Weights of a small model that predicts height in the pile at each pixel.
Model: 6.09M parameters, encoder norm layernorm, encoder activation gelu, decoder norm groupnorm, decoder activation mish.
Rows from block 3 of the decoder, named by matrix and row number. Rows with one number belong to one channel. Each number is 50 + 12 x the weight over its row's rms, rounded and kept within 0 to 99. All counts start at 0. After the name is the row's rms in percent of the matrix's.
# convs0: first 3x3 conv (decoder.decb.0.1.convs.0.weight, 128x128x3x3, standardized in use), inputs 120-127, a 3x3 kernel for each
# convs1: second 3x3 conv (decoder.decb.0.1.convs.1.weight, 128x128x3x3, standardized in use, transposed), outputs 120-127, a 3x3 kernel for each
convs0.63 070:46 52 50 59 96 49 49 51 50 28 51 47 51 47 48 53 52 60 42 53 48 50 53 50 51 48 52 54 50 58 50 46 51 49 53 53 49 58 47 54 57 53 47 48 51 49 50 54 50 47 51 46 14 50 15 67 49 47 53 49 54 66 50 49 56 55 56 62 40 50 55 85
convs0.64 093:38 57 52 33 47 48 78 52 53 49 49 50 58 54 50 46 36 53 50 46 55 51 47 51 48 50 49 49 47 52 51 49 50 49 48 50 50 33 51 57 47 50 53 50 45 49 51 50 50 49 54 51 31 53 53 50 48 46 99 47 49 53 47 47 49 50 51 50 48 44 47 51
convs0.65 124:50 50 59 50 52 50 52 53 50 49 49 52 50 47 49 51 57 51 49 49 41 51 37 51 50 48 61 51 49 52 51 41 40 50 65 52 46 49 50 49 53 49 50 49 52 51 46 49 60 51 51 51 48 51 51 44 53 50 66 57 50 44 53 49 49 47 00 47 55 49 83 50
convs0.66 078:49 27 32 54 50 54 51 52 50 50 49 47 50 52 44 48 50 53 51 62 52 50 50 50 50 32 48 54 67 54 52 48 46 49 47 52 58 64 52 44 53 58 51 51 51 52 58 49 33 54 51 50 52 48 48 67 00 92 54 43 50 57 30 54 49 50 95 51 56 46 99 61
convs0.67 080:53 49 47 62 47 51 46 52 34 43 51 50 50 60 49 39 49 49 48 42 70 46 47 53 56 50 79 49 56 50 37 38 60 59 47 49 54 51 50 51 53 48 46 52 51 52 49 50 49 52 50 47 51 52 51 48 48 50 53 36 48 49 50 71 66 47 44 51 43 36 50 52
convs0.68 056:49 57 52 50 49 50 37 49 45 49 50 49 47 57 51 47 57 48 57 53 49 60 46 43 50 47 32 51 46 49 54 59 46 48 53 47 61 48 45 59 78 50 52 57 48 60 53 43 47 53 50 55 51 58 44 59 47 45 54 52 56 57 52 73 49 52 52 63 51 47 51 48
convs0.69 145:48 49 48 49 51 55 50 51 44 50 50 50 48 57 49 50 51 50 52 51 44 52 48 49 52 50 50 52 48 48 47 50 52 50 53 55 50 68 52 48 47 56 45 55 48 72 49 50 50 51 48 53 51 50 51 60 46 48 46 51 51 58 47 49 50 50 49 52 94 46 48 38
convs0.70 060:54 34 56 53 50 67 49 51 59 53 65 53 48 60 51 52 54 57 53 53 53 47 46 51 49 20 50 42 55 48 47 56 45 63 45 48 50 55 48 49 60 38 53 64 45 46 46 48 51 33 54 54 55 47 15 48 55 47 47 49 57 44 43 44 56 61 50 81 84 56 45 49
convs0.71 061:52 50 51 50 50 55 49 43 50 51 47 49 52 52 49 50 49 50 54 43 66 48 52 45 00 68 51 30 56 52 55 50 22 48 49 69 47 53 71 40 60 38 54 48 51 53 58 54 53 48 44 50 75 44 54 51 56 41 57 40 45 44 46 43 48 45 28 50 52 47 46 61
convs0.72 057:41 48 38 59 70 51 43 47 54 39 49 64 51 52 50 53 46 53 45 47 49 47 52 55 57 59 50 50 50 53 46 46 51 82 52 51 53 50 49 55 48 48 49 50 50 44 52 49 75 51 47 29 52 49 38 47 58 55 58 41 52 51 26 53 49 50 53 26 51 50 53 65
convs0.73 074:51 57 44 00 52 56 50 43 50 58 47 44 47 55 53 48 55 44 50 49 51 48 40 51 49 61 53 65 49 47 51 51 52 58 49 54 56 53 45 55 57 51 15 43 50 48 55 50 51 49 54 50 53 36 66 60 35 77 71 52 59 45 52 47 15 53 53 54 72 44 46 47
convs0.74 157:48 50 51 50 50 48 51 50 52 52 34 50 51 49 51 38 60 50 53 51 53 48 51 48 57 50 43 51 51 49 53 49 50 49 51 44 51 53 52 50 50 50 49 99 50 46 49 46 50 48 49 50 52 50 51 49 52 28 79 42 50 99 47 50 50 50 32 51 57 46 60 56
convs0.75 062:77 99 51 99 54 57 57 63 55 51 50 51 50 47 46 62 47 48 49 56 57 51 50 54 47 43 50 55 53 49 42 22 54 32 46 51 50 52 56 50 51 53 48 57 45 41 49 50 49 52 52 62 50 70 55 49 53 48 51 46 51 69 50 52 59 50 53 51 51 40 48 38
convs0.76 095:36 69 49 50 47 50 50 53 47 48 49 51 51 54 49 51 51 49 48 22 49 52 47 50 44 49 51 46 50 50 51 81 55 48 50 69 49 49 51 51 50 48 52 43 50 49 51 68 50 49 64 53 46 49 82 49 51 49 63 49 42 47 47 26 45 51 49 51 55 50 51 54
convs0.77 062:51 17 27 35 40 00 47 43 00 49 41 09 50 45 50 46 56 37 40 48 31 57 48 30 00 50 48 53 48 52 40 51 44 46 51 51 53 48 03 52 50 56 55 48 38 53 53 49 49 49 45 50 46 38 48 19 47 18 30 44 41 33 33 49 51 48 49 50 50 52 34 51
convs0.78 071:51 49 56 60 51 51 52 44 46 54 51 50 50 53 53 45 60 51 54 51 51 48 32 59 28 39 52 51 54 50 49 49 44 48 54 55 50 46 48 52 55 48 48 51 48 51 49 52 47 50 52 51 48 50 51 51 75 49 17 51 50 47 47 48 26 48 60 54 24 83 49 46
convs0.79 129:44 54 49 53 51 51 50 51 49 46 50 51 50 49 47 48 55 54 59 40 50 50 37 60 50 51 41 50 50 49 49 50 51 46 48 51 60 47 50 51 49 46 51 50 50 50 48 52 48 51 51 51 50 45 52 51 50 52 36 50 49 79 47 57 42 49 59 47 40 50 62 51
convs0.80 126:48 50 50 49 36 99 49 49 48 50 46 50 51 50 47 49 49 51 51 48 51 50 51 51 49 50 50 50 50 51 60 53 52 49 48 47 50 52 49 50 47 51 69 49 52 44 50 48 48 48 49 50 47 49 40 29 52 55 70 64 39 44 57 47 77 33 50 46 42 52 48 58
convs0.81 163:51 51 51 51 52 58 43 43 52 63 46 00 47 51 50 46 51 49 55 50 64 53 50 54 46 38 99 42 50 49 50 51 47 70 49 51 49 60 50 55 49 50 48 49 48 49 50 49 50 58 50 52 51 52 51 50 46 51 46 50 49 39 61 51 50 52 51 52 51 50 47 51
convs0.82 064:49 50 55 48 18 52 50 51 00 59 62 48 49 51 50 49 53 50 53 51 44 44 55 49 46 59 49 50 52 51 50 51 53 49 48 43 47 55 49 52 64 72 51 51 41 37 50 68 53 63 30 58 50 51 41 42 21 37 43 66 34 57 51 51 99 52 48 63 76 00 23 77
convs0.83 097:49 71 51 50 55 48 53 50 50 52 48 52 54 50 52 50 52 47 46 48 50 50 46 48 50 58 51 99 48 48 58 49 53 53 48 49 48 50 49 49 58 55 52 51 54 51 54 49 51 50 61 43 55 50 41 49 26 50 49 48 50 49 48 03 46 53 45 52 51 49 51 50
convs0.84 047:49 51 53 50 41 39 43 53 53 44 51 48 49 20 50 50 51 50 58 47 49 70 34 45 55 47 48 54 50 50 61 51 46 50 39 50 60 73 55 00 51 35 48 50 51 48 53 49 52 48 50 49 49 55 53 50 43 60 99 38 29 53 44 56 59 41 79 76 55 52 47 50
convs0.85 186:51 49 51 54 50 47 50 20 52 50 49 58 49 52 50 49 99 04 57 50 45 54 50 52 50 51 48 49 48 51 50 44 50 51 52 50 50 47 61 54 63 48 49 43 52 47 56 49 50 51 50 50 46 48 50 52 47 49 51 51 49 55 52 45 54 59 50 96 50 50 49 72
convs0.86 057:49 37 00 24 45 44 54 55 55 42 51 32 51 52 54 50 53 51 85 51 43 42 55 49 42 47 53 53 53 56 50 33 50 48 49 53 52 53 57 48 41 50 53 49 55 51 50 50 38 47 21 50 52 50 87 27 49 43 44 27 53 64 52 43 99 72 65 51 55 53 45 54
convs0.87 044:49 54 48 41 49 59 50 41 55 51 49 49 75 56 51 45 53 48 55 53 51 59 52 42 58 82 45 47 52 54 53 53 43 52 56 36 53 63 52 70 52 59 50 51 52 48 62 43 46 54 47 49 49 22 51 47 45 53 44 49 41 69 49 99 59 58 48 56 61 00 49 61
convs0.88 158:60 51 50 50 51 50 50 48 47 50 53 50 37 51 43 50 49 50 49 51 50 50 56 61 50 51 64 51 49 50 48 50 48 54 50 51 48 51 47 51 50 54 52 66 46 53 49 50 28 49 50 46 50 54 50 51 40 43 50 52 48 50 48 49 51 50 51 51 50 50 67 49
convs0.89 041:63 52 47 45 56 44 49 49 54 51 54 47 54 58 50 53 45 53 53 48 35 51 50 33 53 45 48 51 60 54 66 54 57 50 57 62 54 49 48 51 53 44 54 52 51 49 46 55 53 54 54 53 62 52 98 55 56 52 46 55 49 45 49 54 99 56 86 54 80 20 51 49
convs0.90 170:49 50 49 52 50 68 47 59 21 50 50 50 51 47 49 61 49 49 50 52 42 53 46 47 59 50 50 49 51 50 50 50 48 54 47 51 45 55 50 49 50 50 42 51 53 50 48 50 51 49 49 51 53 49 52 50 54 69 47 50 60 52 50 50 50 42 50 51 53 52 59 62
convs0.91 033:54 51 52 58 40 33 49 29 34 46 39 52 40 46 47 46 52 58 50 38 67 43 40 46 43 47 45 49 62 45 56 83 44 58 33 53 47 47 41 45 46 44 50 54 45 51 10 46 51 48 47 51 47 52 38 65 57 54 93 33 52 71 45 34 36 48 78 63 53 72 66 45
convs0.92 074:44 51 52 57 50 50 52 54 49 56 54 46 54 39 03 68 48 51 51 59 38 53 54 43 48 53 52 55 46 48 53 51 49 50 50 49 43 53 52 42 62 51 02 51 53 40 49 54 50 52 51 47 46 48 57 60 44 49 48 55 46 06 46 48 59 51 47 51 51 37 50 48
convs0.93 084:49 53 51 49 50 64 51 52 62 52 51 43 99 53 49 50 50 34 49 57 32 46 55 49 51 49 49 51 50 52 69 48 40 50 50 47 50 52 56 36 51 51 53 48 51 46 50 51 49 50 53 49 47 74 53 50 50 49 58 51 46 49 47 53 99 51 52 53 51 51 48 45
convs0.94 092:52 48 50 45 49 00 48 49 48 52 49 53 50 37 51 50 47 34 50 50 48 49 45 52 50 03 50 47 38 50 37 48 51 43 49 46 51 48 47 48 50 51 45 51 51 54 50 43 48 50 50 47 49 51 45 50 28 48 70 47 37 33 48 50 51 50 52 64 52 50 57 61
convs0.95 081:64 49 50 50 39 49 38 58 55 46 51 48 44 51 49 99 51 49 52 58 55 32 04 43 58 44 53 55 49 51 54 51 51 47 46 31 24 48 49 48 48 67 44 49 49 49 51 50 50 49 51 48 47 47 36 50 49 20 50 53 51 49 47 45 48 53 51 55 48 52 48 18
convs0.96 088:63 91 51 46 99 49 49 43 48 50 32 51 51 50 47 49 47 49 55 46 52 46 50 48 52 52 42 48 54 53 94 70 50 48 50 46 51 45 52 47 60 33 52 53 37 43 49 54 49 54 51 49 50 47 75 30 46 51 63 42 47 42 51 52 55 50 33 99 49 50 87 47
convs0.97 047:50 50 84 46 45 75 43 60 81 50 57 52 45 55 52 55 49 27 57 51 53 53 50 49 56 52 58 74 50 44 55 50 49 52 56 54 53 49 52 52 48 56 62 69 48 48 37 52 56 56 84 48 52 54 51 52 34 52 56 47 68 66 43 41 52 59 54 52 51 54 54 46
convs0.98 037:99 65 87 51 51 99 52 50 66 50 48 70 69 51 53 48 57 69 38 58 60 41 42 63 65 79 81 61 56 46 49 63 51 49 53 48 47 80 53 54 62 64 45 46 59 55 49 64 51 56 54 48 58 55 51 49 53 47 52 26 58 48 33 49 48 60 49 50 29 38 45 41
convs0.99 089:40 50 51 46 56 47 73 48 50 52 52 48 56 51 50 51 53 47 48 64 50 57 49 60 56 49 48 54 22 73 49 74 54 50 51 52 45 56 53 49 46 54 48 52 49 50 47 48 23 51 50 55 55 50 40 30 57 49 35 37 58 60 50 46 48 50 54 49 48 49 71 48
convs0.100 096:47 52 51 53 48 54 56 50 51 54 51 49 59 54 52 48 53 52 60 60 45 50 47 52 53 47 47 53 51 43 48 50 51 55 46 53 50 70 49 51 44 50 49 49 50 53 49 50 54 49 50 51 49 40 50 51 45 53 99 57 52 48 51 19 61 48 48 42 52 47 23 55
convs0.101 131:51 51 56 51 50 48 48 43 50 50 40 46 50 52 50 45 50 61 62 48 49 50 56 49 51 51 48 59 52 53 50 53 50 49 49 61 51 51 51 52 53 53 51 50 52 50 50 52 53 50 51 59 50 50 51 50 46 50 48 48 52 48 48 52 65 49 51 55 48 51 49 50
convs0.102 067:49 54 47 53 52 49 50 47 58 46 50 53 51 55 55 49 43 30 52 48 47 51 54 49 46 46 50 49 52 64 55 46 45 48 49 31 54 50 52 53 46 48 50 62 49 53 50 43 43 55 52 51 56 50 45 47 47 50 53 52 48 52 36 53 27 15 53 73 51 50 50 69
convs0.103 035:53 56 89 60 73 55 52 64 63 53 54 49 55 52 55 69 52 50 52 49 66 53 55 54 36 52 44 50 61 50 61 55 50 97 52 49 70 36 77 50 61 48 55 58 55 58 59 84 49 50 54 91 43 52 45 48 19 58 47 54 57 52 59 70 45 28 52 56 47 59 44 44
convs0.104 091:73 99 99 76 49 52 50 50 49 49 48 49 51 51 49 55 53 63 59 49 58 53 51 51 53 45 49 52 51 51 52 53 51 41 49 42 46 53 49 54 49 49 44 49 53 53 54 59 50 41 47 48 49 99 49 55 50 87 50 51 50 49 52 52 69 43 50 42 69 54 48 49
convs0.105 102:61 50 50 42 67 48 52 51 36 52 52 49 60 50 46 52 49 48 51 48 48 49 52 50 52 48 50 46 46 45 48 50 51 50 53 37 51 52 50 54 30 47 60 50 57 45 52 56 48 50 59 37 51 43 52 63 41 57 47 49 49 49 50 50 51 45 52 45 48 51 55 38
convs0.106 064:54 49 48 51 55 53 52 51 57 85 51 52 51 53 48 50 51 53 54 50 48 62 55 49 50 57 50 48 35 50 37 50 57 50 48 52 52 54 56 47 51 50 48 49 52 55 64 46 52 36 54 54 69 63 46 51 50 57 99 46 38 56 68 44 53 49 48 50 50 47 52 50
convs0.107 080:51 57 52 50 50 57 51 47 58 51 36 51 49 47 52 72 58 50 52 49 45 45 50 50 49 50 51 51 54 51 52 49 49 50 55 61 45 47 46 28 31 52 42 51 58 50 54 50 56 48 49 51 51 49 65 47 64 53 48 40 48 48 35 49 38 25 51 71 46 69 48 44
convs0.108 106:68 37 49 48 64 51 51 45 50 46 51 73 50 49 49 55 51 54 70 48 49 51 48 45 50 51 49 44 15 50 51 99 37 52 50 51 54 50 47 56 55 50 53 52 48 48 44 50 49 52 45 51 51 49 41 48 49 48 49 49 44 52 55 50 49 28 51 50 50 47 50 48
convs0.109 125:51 57 57 50 50 54 50 54 59 55 49 44 50 51 50 51 48 45 52 49 50 51 69 51 50 48 51 54 51 50 48 51 49 50 51 50 51 50 51 51 51 51 49 50 45 50 50 75 52 50 45 49 48 48 49 54 45 25 51 56 51 50 50 51 51 50 50 53 33 49 49 51
convs1.63 049:46 51 54 50 38 54 41 50 47 57 53 51 50 55 50 67 50 53 47 48 57 52 46 48 50 52 51 50 46 52 65 67 57 49 46 47 53 46 51 39 55 44 51 51 49 58 77 45 47 44 52 48 43 49 52 48 51 51 53 51 56 41 48 42 53 48 80 46 49 46 48 52
convs1.64 071:51 50 43 50 61 68 38 57 48 49 64 55 49 49 44 50 52 50 50 49 50 49 49 49 51 49 50 52 50 53 54 50 52 47 51 48 49 49 51 49 62 48 49 51 49 50 65 53 51 51 46 60 48 50 76 52 53 53 43 52 66 50 49 59 75 54 43 48 67 59 43 51
convs1.65 111:50 50 49 49 53 46 50 47 52 47 28 50 52 48 50 49 50 52 33 59 64 48 46 47 51 48 51 49 52 60 49 50 48 49 47 43 41 59 51 60 14 52 46 40 52 56 48 59 47 52 48 53 49 49 49 54 50 51 47 53 56 51 50 51 40 50 47 77 99 51 50 50
convs1.66 045:66 49 54 46 50 42 55 65 51 54 51 49 52 57 52 47 50 50 51 64 55 48 42 42 46 36 50 49 53 54 50 53 51 50 48 48 48 57 43 49 49 50 52 47 20 49 56 59 65 35 74 46 50 47 63 42 52 59 20 34 99 50 46 50 48 59 45 56 39 53 67 53
convs1.67 056:49 48 58 54 50 47 51 51 52 46 55 52 36 52 50 50 54 58 43 47 47 44 72 48 35 53 50 51 49 51 52 49 56 62 49 49 51 49 54 50 49 51 58 58 47 57 45 48 24 44 53 51 50 51 50 49 53 56 47 52 53 52 49 51 53 55 52 52 52 53 46 27
convs1.68 054:48 54 46 50 50 47 50 52 51 51 53 67 55 50 47 48 48 51 50 49 41 40 50 49 55 50 49 50 59 48 56 44 51 54 48 80 50 50 45 67 30 49 50 44 10 55 48 53 53 49 52 53 53 37 47 42 61 52 54 36 52 49 40 37 54 50 49 07 52 88 49 49
convs1.69 140:51 53 52 31 50 50 50 50 56 54 36 50 50 50 47 53 53 51 49 48 49 51 49 50 50 50 51 51 50 49 49 49 49 50 51 50 54 50 50 49 51 52 50 33 52 47 50 51 51 50 46 50 50 45 49 49 51 50 50 51 49 39 50 50 49 51 40 49 52 52 49 51
convs1.70 062:49 50 53 48 56 49 52 44 48 43 16 38 40 51 47 51 49 59 99 77 69 59 90 51 51 43 51 45 78 50 52 56 51 36 54 52 73 58 31 54 40 49 49 37 44 47 49 47 52 51 51 42 47 51 53 52 48 56 56 69 51 49 84 48 65 51 30 47 49 50 51 99
convs1.71 048:44 55 50 52 40 22 50 51 53 41 51 49 37 53 51 49 50 52 51 15 70 49 54 32 49 50 51 47 54 52 52 47 50 53 50 53 68 48 41 50 60 59 34 54 51 58 43 63 50 49 48 54 45 47 53 51 49 49 70 72 51 47 20 52 52 60 54 65 52 47 49 45
convs1.72 035:53 56 50 53 50 52 50 49 56 60 51 48 47 48 50 49 45 43 62 15 51 54 50 67 45 54 51 50 51 31 52 53 56 44 51 55 52 42 53 52 29 47 46 55 46 52 50 53 47 48 38 38 51 51 54 51 54 34 46 53 41 43 61 53 72 49 40 65 45 22 48 54
convs1.73 057:54 48 48 47 49 87 56 51 55 49 56 49 49 47 47 64 64 48 51 50 47 49 51 48 55 54 56 49 54 50 51 51 51 53 60 45 50 53 62 49 50 32 99 52 47 54 53 56 49 56 52 49 39 50 43 52 44 52 50 50 59 50 36 51 50 46 59 52 52 61 50 49
convs1.74 131:49 48 48 50 50 50 48 49 50 49 50 51 49 51 51 50 68 50 50 49 50 49 51 50 49 51 31 50 48 51 48 55 50 53 50 49 47 00 53 50 54 60 53 51 44 50 38 54 50 49 47 49 52 52 50 20 47 54 45 57 50 50 50 49 47 43 50 66 50 50 50 56
convs1.75 059:40 51 51 40 84 03 49 48 50 49 53 43 51 52 87 35 52 56 51 71 49 48 51 49 38 50 75 87 56 60 54 52 51 56 52 51 49 52 49 51 53 48 45 49 45 43 50 32 51 48 48 37 49 51 47 50 32 50 50 53 35 37 46 49 51 53 51 49 55 53 52 52
convs1.76 065:50 47 53 49 49 54 56 50 49 47 62 48 58 51 50 50 60 51 50 53 52 52 46 43 50 45 50 51 52 49 49 50 57 53 57 64 46 50 49 48 47 47 52 50 59 48 51 43 46 51 49 48 51 44 51 50 51 52 50 52 49 42 50 16 57 54 49 46 65 43 33 50
convs1.77 099:58 49 66 70 51 49 51 49 46 50 49 53 49 49 49 61 49 53 49 52 99 50 46 49 32 49 51 50 64 52 50 52 51 50 53 49 52 49 44 50 56 55 52 47 51 51 54 49 50 51 49 47 48 50 52 63 50 50 49 77 42 54 48 50 51 50 50 49 51 48 51 52
convs1.78 057:57 51 51 48 41 47 41 56 41 47 49 49 56 52 27 48 37 33 56 74 47 42 66 52 50 58 49 46 52 45 41 41 49 48 51 45 59 53 51 52 47 23 48 57 52 49 48 36 49 48 50 50 52 63 50 64 53 37 95 77 44 46 48 56 50 58 53 47 46 49 44 52
convs1.79 129:50 50 50 50 48 52 42 49 79 49 49 50 53 46 50 50 51 49 52 52 49 49 51 47 49 51 47 50 53 50 49 51 49 51 51 51 51 51 50 49 50 49 48 50 51 50 51 46 48 49 57 46 51 52 49 45 51 37 93 51 41 50 48 51 50 50 64 46 48 51 52 36
convs1.80 156:49 49 52 44 51 51 50 50 50 50 50 50 50 50 50 51 53 51 50 50 61 56 48 49 49 49 45 50 51 49 35 50 51 48 50 51 51 49 53 49 50 49 57 49 50 50 51 50 55 54 49 51 49 48 50 51 51 37 51 48 50 70 49 51 52 49 51 51 49 55 41 49
convs1.81 209:49 52 53 36 50 49 49 50 49 50 17 50 50 50 52 99 50 50 00 99 50 51 50 50 50 50 50 52 51 19 61 48 50 50 50 67 50 50 50 50 51 50 49 40 50 47 43 51 52 49 50 48 53 53 33 56 49 50 58 50 51 51 49 50 54 51 42 48 50 55 51 56
convs1.82 042:79 51 51 51 57 59 55 44 51 54 51 48 51 50 52 50 46 39 52 48 55 49 54 45 74 51 48 57 40 53 39 48 51 53 47 51 98 49 51 46 49 50 67 48 59 50 53 47 71 42 50 28 52 53 51 51 72 47 48 48 59 79 52 57 49 52 48 51 72 46 03 62
convs1.83 123:48 50 44 51 44 51 50 22 50 50 63 51 50 50 49 50 50 50 50 44 50 50 50 50 51 50 58 49 50 50 50 49 42 51 50 24 52 50 48 54 50 51 50 51 50 55 49 50 48 51 52 50 50 50 57 50 48 59 48 49 57 58 57 53 50 50 50 51 49 50 52 73
convs1.84 067:49 47 51 51 66 47 51 50 50 51 53 50 46 49 51 51 48 50 51 55 40 52 54 48 40 55 48 40 49 52 46 45 50 52 53 49 52 63 48 38 53 54 54 49 38 49 50 69 47 41 40 51 50 54 49 49 49 53 46 49 52 39 53 49 51 42 49 49 50 45 51 51
convs1.85 195:50 67 49 50 50 50 50 50 61 99 00 51 50 50 49 48 55 50 49 50 52 50 50 48 50 38 52 46 50 48 50 54 50 50 49 50 50 51 51 53 49 48 51 82 50 51 52 54 49 50 50 50 50 50 50 48 48 47 53 52 49 50 49 49 49 51 51 09 50 54 50 50
convs1.86 076:52 51 50 48 51 52 67 53 65 50 51 50 50 49 50 74 51 66 54 50 52 51 48 51 56 55 00 54 58 55 52 60 51 56 47 51 58 52 47 51 53 51 49 61 50 49 44 50 52 53 65 50 53 50 45 48 50 51 49 52 48 52 44 50 53 49 47 51 28 49 00 53
convs1.87 034:53 51 45 43 51 49 50 46 49 50 74 50 48 51 47 27 52 96 96 28 53 57 50 50 67 33 44 49 49 51 50 50 44 67 41 54 54 49 49 48 40 48 49 49 52 89 48 47 59 46 57 59 50 53 53 29 53 51 15 52 51 49 52 42 51 47 50 52 60 45 46 33
convs1.88 132:51 51 60 49 51 51 41 51 49 51 50 49 71 50 66 50 40 51 51 52 52 39 45 50 49 45 48 49 51 41 50 53 52 50 45 52 52 12 50 48 48 50 48 51 55 46 50 51 49 50 57 50 51 51 50 50 54 47 50 53 53 50 50 49 48 49 52 51 51 38 50 50
convs1.89 049:50 52 42 54 53 55 56 53 31 53 52 50 50 54 52 37 21 49 47 50 45 42 62 56 53 66 50 44 49 57 52 50 50 54 52 52 47 35 53 47 49 49 53 49 50 62 50 48 46 53 48 52 45 46 50 56 60 47 70 69 51 58 00 52 55 53 06 33 45 78 34 49
convs1.90 293:60 49 50 48 54 49 51 53 51 50 50 32 51 50 50 50 51 50 48 50 50 61 50 49 50 50 49 48 49 50 50 50 50 45 50 50 49 51 50 50 50 50 50 49 49 48 55 50 51 50 49 50 50 50 55 50 42 50 61 34 50 49 50 50 50 51 50 50 51 50 50 52
convs1.91 036:40 53 52 60 58 24 50 64 53 42 93 57 83 53 47 52 49 31 47 38 45 88 65 53 37 54 36 51 56 44 48 44 49 49 52 55 99 49 50 46 56 49 54 53 75 41 48 53 55 40 51 63 79 58 50 49 42 44 46 64 68 51 54 52 44 62 50 54 49 54 50 59
convs1.92 048:35 48 48 50 50 44 51 51 60 15 48 16 99 52 52 49 50 45 48 47 48 54 50 17 54 43 41 48 47 50 42 49 59 50 46 33 51 48 99 55 39 56 59 49 52 59 61 53 50 50 58 51 50 54 49 55 50 55 37 45 50 58 49 50 48 48 52 35 54 64 45 80
convs1.93 073:45 50 43 30 45 45 50 49 59 42 54 51 51 50 00 67 50 49 48 51 59 50 49 51 54 47 54 47 49 49 63 52 50 53 49 50 49 76 51 50 50 54 45 38 46 36 52 51 50 51 46 57 47 48 46 52 50 50 48 35 50 51 46 74 53 42 49 50 43 58 00 53
convs1.94 091:50 46 50 80 50 50 40 34 39 50 51 50 51 51 52 50 50 52 51 99 49 49 51 44 53 47 59 53 49 47 52 76 49 29 79 49 50 49 54 45 52 48 51 54 50 52 46 49 46 40 51 55 35 46 43 55 49 55 57 46 49 50 44 50 39 51 50 49 64 52 46 48
convs1.95 117:51 56 50 51 51 54 49 52 49 50 44 46 50 49 50 50 48 50 46 48 49 50 49 50 51 75 51 51 49 51 51 47 50 41 53 48 54 52 51 44 49 45 50 48 67 57 50 51 51 58 50 53 48 50 53 48 49 52 53 38 47 47 50 53 50 47 44 61 50 51 48 13
convs1.96 106:51 50 52 59 49 52 50 45 46 51 50 49 50 49 63 51 51 50 50 49 52 49 48 49 34 50 42 51 51 51 49 31 50 48 49 50 56 50 49 41 50 57 50 51 49 58 46 53 50 46 48 50 50 49 38 50 50 53 51 47 60 64 48 57 21 50 49 49 24 59 39 50
convs1.97 047:46 59 49 48 55 49 45 54 51 53 48 48 47 51 51 51 51 62 45 50 47 50 51 50 68 44 51 58 51 47 52 57 54 83 48 00 52 45 20 30 42 48 48 50 50 65 48 47 40 46 50 58 51 46 55 49 51 50 55 60 50 62 50 59 51 49 49 48 53 44 59 50
convs1.98 027:52 51 47 55 51 56 25 53 42 51 45 55 49 77 47 05 57 51 24 48 46 47 55 49 38 51 62 53 51 47 48 50 46 53 51 29 52 61 99 28 39 82 54 34 99 39 56 59 53 55 46 37 47 52 58 57 48 49 38 48 50 65 41 50 52 51 54 42 52 46 51 50
convs1.99 049:52 65 65 52 52 94 57 50 57 50 48 49 52 47 52 53 49 48 45 50 47 48 50 47 52 38 56 51 59 46 53 38 47 53 50 18 56 69 48 49 54 49 41 46 68 50 52 52 48 50 62 59 51 56 55 52 83 76 61 42 49 48 65 58 51 50 60 51 41 49 47 49
convs1.100 123:51 56 49 49 51 43 50 56 52 53 50 49 52 57 50 64 51 52 53 50 53 50 52 50 55 50 49 46 50 50 58 50 50 50 49 44 51 50 50 53 55 50 49 49 54 58 51 49 53 51 45 47 50 50 51 52 50 50 00 50 56 60 42 51 63 47 46 46 52 50 50 61
convs1.101 143:50 50 50 53 50 56 50 55 52 46 51 52 46 49 50 50 50 49 50 50 50 50 50 51 50 49 50 42 49 51 52 51 50 51 50 51 50 49 50 50 52 51 49 50 47 50 47 50 49 52 46 50 50 48 50 50 49 51 49 49 50 47 47 53 51 51 43 52 51 50 46 49
convs1.102 041:51 53 51 34 37 49 55 57 49 84 53 59 00 49 54 52 51 51 50 52 64 43 72 51 56 49 53 51 44 50 47 58 48 50 53 61 56 43 47 52 87 45 53 66 37 52 47 44 44 60 61 55 48 38 49 37 58 55 48 51 53 46 52 00 50 53 71 47 47 50 51 49
convs1.103 031:51 53 40 45 52 44 36 51 52 48 51 48 42 50 46 59 54 54 55 29 44 55 52 55 54 50 42 57 37 53 45 54 49 58 52 52 52 43 99 49 60 52 00 51 22 54 48 39 47 53 48 35 53 43 48 49 49 58 57 47 68 57 47 53 57 51 55 54 40 44 53 35
convs1.104 093:55 54 53 53 60 51 00 29 47 41 52 37 54 56 50 50 49 52 48 59 49 48 49 44 46 50 51 50 50 56 50 50 49 50 48 51 59 49 50 51 46 39 51 51 51 45 58 52 53 56 49 49 47 52 56 48 48 32 49 51 49 50 54 38 50 50 52 37 75 56 46 50
convs1.105 066:56 51 56 55 35 55 52 48 49 51 51 21 51 50 50 53 49 49 51 50 55 49 53 52 50 43 50 57 47 56 49 51 52 61 48 52 47 50 39 78 62 48 50 47 49 58 48 47 44 50 52 49 52 72 48 51 49 51 52 50 52 45 51 51 50 50 49 53 33 47 48 49
convs1.106 038:60 49 58 59 53 55 81 52 55 48 51 52 48 44 28 51 67 48 49 60 51 49 43 45 43 50 49 56 54 60 37 47 49 52 55 42 47 57 49 47 48 63 49 52 58 48 47 41 47 78 38 46 34 37 49 38 50 53 15 53 59 45 51 24 68 53 51 73 51 37 58 45
convs1.107 081:47 54 51 48 46 76 42 51 48 48 06 34 50 50 50 47 86 50 18 49 61 51 46 49 52 42 50 48 49 50 51 48 49 50 44 51 50 49 53 39 50 61 58 38 49 62 49 49 67 51 49 50 47 51 50 39 57 52 47 57 46 55 49 55 54 50 54 50 51 55 53 47
convs1.108 062:49 51 50 50 47 63 55 72 48 49 57 50 46 49 49 27 50 58 63 53 46 50 51 51 62 47 50 47 48 51 51 00 57 51 53 52 55 49 49 51 50 52 45 49 47 50 54 53 56 51 54 51 50 53 45 52 51 49 55 50 51 58 62 46 53 71 51 48 60 37 52 61
convs1.109 066:51 51 45 56 48 53 47 61 56 50 51 45 50 51 51 51 49 58 50 53 49 48 57 49 49 36 49 49 53 51 47 47 31 52 50 51 50 50 50 46 46 49 50 52 50 58 76 52 50 48 44 49 50 65 55 52 59 52 52 53 50 51 54 54 52 39 59 48 39 15 48 50